Rows from block 5 of a small spectrogram enhancement model, named by matrix and row number. Each number is 128 + 32 x the weight over its row's rms, rounded and kept within 0 to 255. All counts start at 0.
Before each channel's rows are labels from the 100 clips, of 14976, where the channel reaches its highest value: "strongest on" is what is common among them; "peak in band" is the frequency band that holds the peak. Only what is clearly more common there than usual is listed. The data: drum patterns on synthesised drum kits.
# conv: 3x3 conv (model.decb.0.0.conv.weight, 192x384x3x3, each kernel summed), inputs 0-76

strongest on: thin (high-pass)
peak in band: 500 to 1000 Hz
conv.81 [142 130 101 145 127 118 169 152 136 119  85  92  82  78 147 125 116 184 139 137 147 164 136  87 144 162 145 135 171  96  90  89 129 117 127 157 157 141  67 117  99 148 152 121 114 140 124 135 121 131 102 167 180 106 100 134 184 153 161 109 141  73 165 150  97 165  79 144 123 141 106 178  87  89 121 152  92]

strongest on: ride cymbal
peak in band: 2000 to 4000 Hz
conv.178 [126 122  81 177  93 141 124 172 112 134 140 118  85 113 169 141 121 180 142 124 140 108 103 141 176 122  83  67 157 135 153  92 137 149 126 105 123 141 123 176 141 119 162 109 120 136 122 157 158  85 134 136  70 145 142 148  51  95 125 119 106 135  58 141 101 135 102 144 130 103  69 113 169 179 118 150  95]

strongest on: crash cymbal
peak in band: 2000 to 4000 Hz
conv.56 [156 140  97 147 186 112 117 139  77 160  89 187 132 101  73 109 139 139  86 124 182 163  85  81  87 221 111 133  97 105 167  98 129 171 119  96 115 131 151 130 149  72 143 127 179 138 149 100 108 126 110 118 125 170 102 134 131 165 102 118 186 130 161 170 145 122 144 146 153 101 163  84 139  98  91 111 113]

strongest on: thin (high-pass)
peak in band: 0 to 250 Hz
conv.148 [133 163 134 166  91 117  81 156 100 126 150 130 124 176 185  78 128 143 132 153 158 136 152 100 126 146 155  94  92 123 175  71  83 162 133 101 130  69 132 151 161 101 142 146 163 133 146 171 178 103 155  99 116 124 124 131  78  60 107 160 107 134 101 152 151  99 136 157  65 178 130 112 170  87 153  96 115]

strongest on: thin (high-pass); mains hum
peak in band: 0 to 250 Hz
conv.150 [140 148 141 130 179 170  86 119  98  92 116 157  80 135 110 156 101 179  73 114 110  99 132 118 132  88 173 100  87 112  89 138 143 114 100 100 131 165 135 107 169 107 143  88 111 125 131  92 151  99 151 138 128 117 150 121 111 161 163 115 118 117  82 140 144 121  93 149 147  92 150  99 106  83 132  66 121]

strongest on: thin (high-pass); clipping; text has "clipped"
peak in band: 500 to 1000 Hz
conv.28 [138  73 140 151 134 154  42 112 169  79  88 157 171 123 120 176 134 134  73  68 113 123 171  94 100 139 122 125 131 177  45 121 170 157 122 118 166 141 140 105 140 132 134 113  96 132  95 197 132 142 145 140 123  98  92 137  74 159 115  28 156 147 139  98  66 134 124  84 102 102  66 128 200 155  86 125  89]

strongest on: crash cymbal; clipping; text has "clipped"; thin (high-pass)
peak in band: 2000 to 4000 Hz
conv.42 [137 119 134 111 125 127 145 113 170 120 149 178 166 111  90 151 158 104 125  71 138 155 115 115 138 120 101 106 127 152 141 126 141 149 109 103 155 108 161 154 114 158 168 124 123 184 136 152 112 138 130 154 116 138 159 118 118  97 119  85 123 120 134  97 106 120 153 117 141 159  92 118 188 107 106 133 124]

strongest on: crash cymbal; ride cymbal; clipping; text has "clipped"
peak in band: 2000 to 4000 Hz
conv.165 [116 130 139 115  86 150  92 127 136 137 109 105 124 176 118 152  72  99 105  96 105  64 167 112 119 120 144 147 149 186  80 113 113 107 116 151 126 152 132 125 146 140  88 104  56  93 181 155 109 110 163 124 124  49 139 155 171 159 132  89 151 228 129  59 182 131 140  97 129 126  60 156 140 153 124 163 145]

strongest on: ride cymbal
peak in band: 2000 to 4000 Hz
conv.181 [133 144 140 121 101  97 162 178 135 153 112 123 114 163 119 117 109 122 181 131 166 112 168 114  78 150 165  61 155 108 126 131 158 114 138 112 140 162 145 176  88 107  96 126  71 147 120 162 190 124 153 159 153 125 181 160 133 117 128 120 144 134  61  66  89 112  83 195 147 106  88  90 124 131 141 126  89]

strongest on: clipping; text has "clipped"; mains hum
peak in band: 500 to 1000 Hz
conv.119 [130 107 120  78 114 168 138  68 181  96 128 121 177 120  92 178 136 124 111 109 152 161 111 102 134 107 128 134 155 183 111 127 124 145 106  90 191 134 170 140 159 125 183 150 121 169 156 132 100 111 114 157 141 108 110 136  99  97 129  95 158 102 112  97 111 112 113 153 106 115  72  81 167 135 180 155 128]

strongest on: clipping; text has "clipped"
peak in band: 250 to 500 Hz
conv.17 [104 139  91 145 152 156  80 117  89 123 157 153 164 101 174 144 140  70 105  83  74 124 108 128 130 187 115 179 127 123 187  58  94 115 115 136 109  95 140  94 118 141 142 138 112 147 113 153 146 124 162 156 120 152 115 113 140 119 137  83 170 131 147 109 133 117 136 107 142  95 109 155 172 140 124  22 150]

strongest on: thin (high-pass)
peak in band: 250 to 500 Hz
conv.20 [143 148 109 100 130 105 150 100 131 110 101 131 160 126 121 133  88 168 135 124 147 120 175 103 143 165 139 159 100 107  99  86  97 157 133 143 149  59 108 140 131  86 144 111 120 192  41 157 136 125 128 119  90 112 111 108 108 135  82 159 144 100 128 127  96 167 104 128 100 147  80 130 176 129 142 122 138]

strongest on: thin (high-pass); text has "noise"
peak in band: 500 to 1000 Hz
conv.71 [165 100 128 172 164 136 140 150 176 145 137  78 113 112  82 104  84 169 132  44 129 140 127 118 148  99 130 168 134 157 160  90  96 137 170 137 136 137  55 110 121 148 103 112 124 172 184  91 113 145 154 154 116  96 113 172 183 136 137 153 122 120 186 163 130 113 126 174 105 128 123 172 104  96  91 117 134]

strongest on: mains hum
peak in band: 500 to 1000 Hz
conv.91 [158  77 104  96 129 178 141  88 140 123 113 156 158 102  93 145 132  86 100 141 142 161  79 109 156 136 100 171 152 117 155 126 152 180 107 102 137 160 198 127 145  85 146 133 139 184  96  96 106  52 107 157  94 174 162 120 178 152 125  85 117 136 135 110  97 139 125 153 145 119 119  95 155  95 124  46 135]

strongest on: clipping; text has "clipped"; muffled (low-pass)
peak in band: 500 to 1000 Hz; 1000 to 2000 Hz
conv.145 [134 150  92 144 136 145 103 128  78 120 130 101 124 161 130 138 144 150  94 134 106  77 118 131 160 130 111 156 117 133  92 126 144  83 103 170 128 155 109  84 145 185 140 122 104  85 151 120 147 153 120 120 154  99 128 166 122 118 163 101 108 128 187 141 177 158 134 121 133 125 163 188  89 183 125 129 116]

strongest on: muffled (low-pass)
peak in band: 2000 to 4000 Hz
conv.176 [165  83 185 130 151 140  96 190 112 145 166 148  85 149 126  99 102 114  88 117 127 134  86 140  99 152 123 101 100 128 136 135 168 114 179 135 158  97 189 149 109 138 125  66 170  95 147 165 101 148 157 143 145 148 152 134 133 152 129 139  92 100 121 118 107 123 121 174 166 112 131  75 119 121 102 153 166]

strongest on: mains hum; thin (high-pass)
peak in band: 250 to 500 Hz
conv.108 [131 138 112  75 101 148 118 167  86 139 148 138 100 134 107 117  84 164 181 104 122 171  90 108 171 137 152 149 150 125 123 116 139 107  76 148 122  69 110 120 126  46 164 167 101 166 105 153  89  42 156 155 140 101 107 161 141 127  85 151 146 144 122  73 177 119 116 141  77 156  44  96 130 105  93  71 118]

strongest on: crash cymbal; tempo: 80 to 90 bpm
peak in band: 2000 to 4000 Hz
conv.40 [167 103 104 185 159  96 109 152  97 172 137  64  85 156 183  54 115 135 110  73  91 123 155 126 179  92 108  97 155  84 202  64 112 104 127 164 142 156 131 166 106  87  81 138 110 153 106 125 148 123 170  88  82  85  97 167 162 107 173 172 118 210 117  86  92 115  90 112  80 194  68 110 141  78  97  78 108]

strongest on: ride cymbal; clipping; text has "clipped"
peak in band: 1000 to 2000 Hz
conv.169 [154 147  90 125 111 143 112 107 126 105 139 110 144 131 151 124 131 145 142 129 144 149 127 146 141 115 131 107 106 149 129 106 106 150 127 102 139 110 125 122 119 131 140 161 103 146 140 138 149 116 110 109 136 111 121 134 120 140 110 135 143 111 109 160 132 144 103 111 123 148 134 126 145 149 159 110 114]

strongest on: ride cymbal; crash cymbal
peak in band: 2000 to 4000 Hz
conv.43 [177 164  86 123 185 131 170 136 162 156 130 166 120 112 124  87 162 186 145  74 159 148  31 115 141 193 143 145 113 136  94  86 162 166 126 119 171 110 118 134 128 151 112  37 161 137 132 153 147  68 146 126 138 102 106 163 144 167 122 141 145  87 110 114 125 144  98 214 167 123  91 121 115 111 150 101 101]

strongest on: clipping; text has "clipped"
peak in band: 1000 to 2000 Hz
conv.168 [151 128 120 136 131 182 138 101 182  96 193 113 148 111 100 136  90 111 148  87 131 140  84 126 179 152  89 140 155 179 124  73 126 144 144 128 164 121 171 126  78 134 159  99 123 168 180 150 107  73 121 160 139  99 135 133  94 113 135 170 111 158 120 108 134 131  91 187  99 141  92 140 130 181 181 159 124]

strongest on: clipping; text has "clipped"
peak in band: 250 to 500 Hz
conv.175 [162 101 108 140 125 138 115 189 153 124 133  96  83 125 154 171 154 122  95  83 122 125 134 111 122 163  78 123 107 173 126 161  93 145 108 121  61 130  86 136  58 202 112 152 119 142 131 186  99 118 135 154 151 128 112  80 105  64 156  75 149 120 198 220  95 150 192 171  87 124 112 130  78 184  74 191 120]

strongest on: mains hum; clipping; text has "clipped"
peak in band: 2000 to 4000 Hz
conv.186 [107 101 128 130 106 115 118 121 130 149 151 189 107 159  72  71  23 146 102 117  92 171 147 134 131 175  91 152 166  24 175 132 157 151 100 115 128 101 124 116 191  67 119 127 177 178 165  78 103  76 153 131  96 110  99 121 179 111  65 169 121 160  75 102 121 140 136 160 103 178 107 161 152  76  74  71 131]

strongest on: thin (high-pass)
peak in band: 2000 to 4000 Hz
conv.112 [134 142 148 137 111 109 157 170 128 124 139 117  73 129 133 134 112 159 176 158 153 103 138  90 102  85 147 108 122  98 137 174 124 133 124 155  98 112 155 125 132 133 132 130 156 122 159 124 144 135 158 144 138 135 151 141 112  86 158 166 130 154 135 128 133 123  78 148 131 143 150 135 127 126 122 120 152]

strongest on: mains hum; thin (high-pass)
peak in band: 500 to 1000 Hz
conv.49 [173  79 171  85 152 142 150 117 147 147 122 133 151  98 114 106  91 140  81  85 128 106 123  79 134  87 121 125 169 132 120 151 147 167  71 166 147 165 141 150  94  92 160 134  28  77  97 161 119  75 163 176 132  97 140 119 190 140 142 122 189 130 118  87 142 162  86 144 118 112  57 135 126  94  91 128 133]

strongest on: ride cymbal; half-time
peak in band: 1000 to 2000 Hz
conv.102 [163 155  90 112 103 141 114 109 130  95 125  99 145 149 139 116 134 137 140 148 137 146 139 105 130 108 128 119 113 151 135 107 112 158 109 110 143 128 132 110 124 144 142 155 120 136 132 118 161 127 110 129 144 109 113 134 130 142 110 136 124 120 121 150 127 136 102 110 112 159 133 118 146 151 151 110 118]

strongest on: muffled (low-pass); tempo: 160 to 170 bpm
peak in band: 2000 to 4000 Hz
conv.101 [141 123 141 117 132 125 121 158 116 138 133 139 123 140 115 124 117 123 104 127 134 124 120 129 108 137 132 117 141 122 137 128 141 120 122 120 136 111 152 145 139 149 126 105 141 105 120 154 122 130 130 139 122 138 129 132 120 140 125 117 103 117 123 121 129 112 126 150 138 128 120 121 129 121 125 123 139]

strongest on: mains hum; clipping; text has "clipped"
peak in band: 4000 to 8000 Hz
conv.82 [127 137 165  49 142 131 126 117 109 179 152 183 127 139 121 130  75 137 142 123 150 142 129 117 132 124 131 101 109  65 138 100 195  99  78  82 180 120 162 125 211  44 165 117 169 133 123 102 157 120 142 149 115 132  87 117 137 143  64 171 148 123  44 127 147 129  90 120 126 156  76  84 186  79 126  59 142]

strongest on: crash cymbal
peak in band: 4000 to 8000 Hz
conv.31 [ 80 167  90 122  85 123 114 137 109 141 131  77 132 148 111  97  98 119 114 102 132 124 125 147 147 108 127 105 135 120 129 121 122  67 129 117 138 162 148 137 101 168  59 115 146 131 121 130 164 139 173 130 130 138 177 159 168 137 152 155 123 145 102 132 173 100 115 160 130  63 158 154 122 119 126 115 150]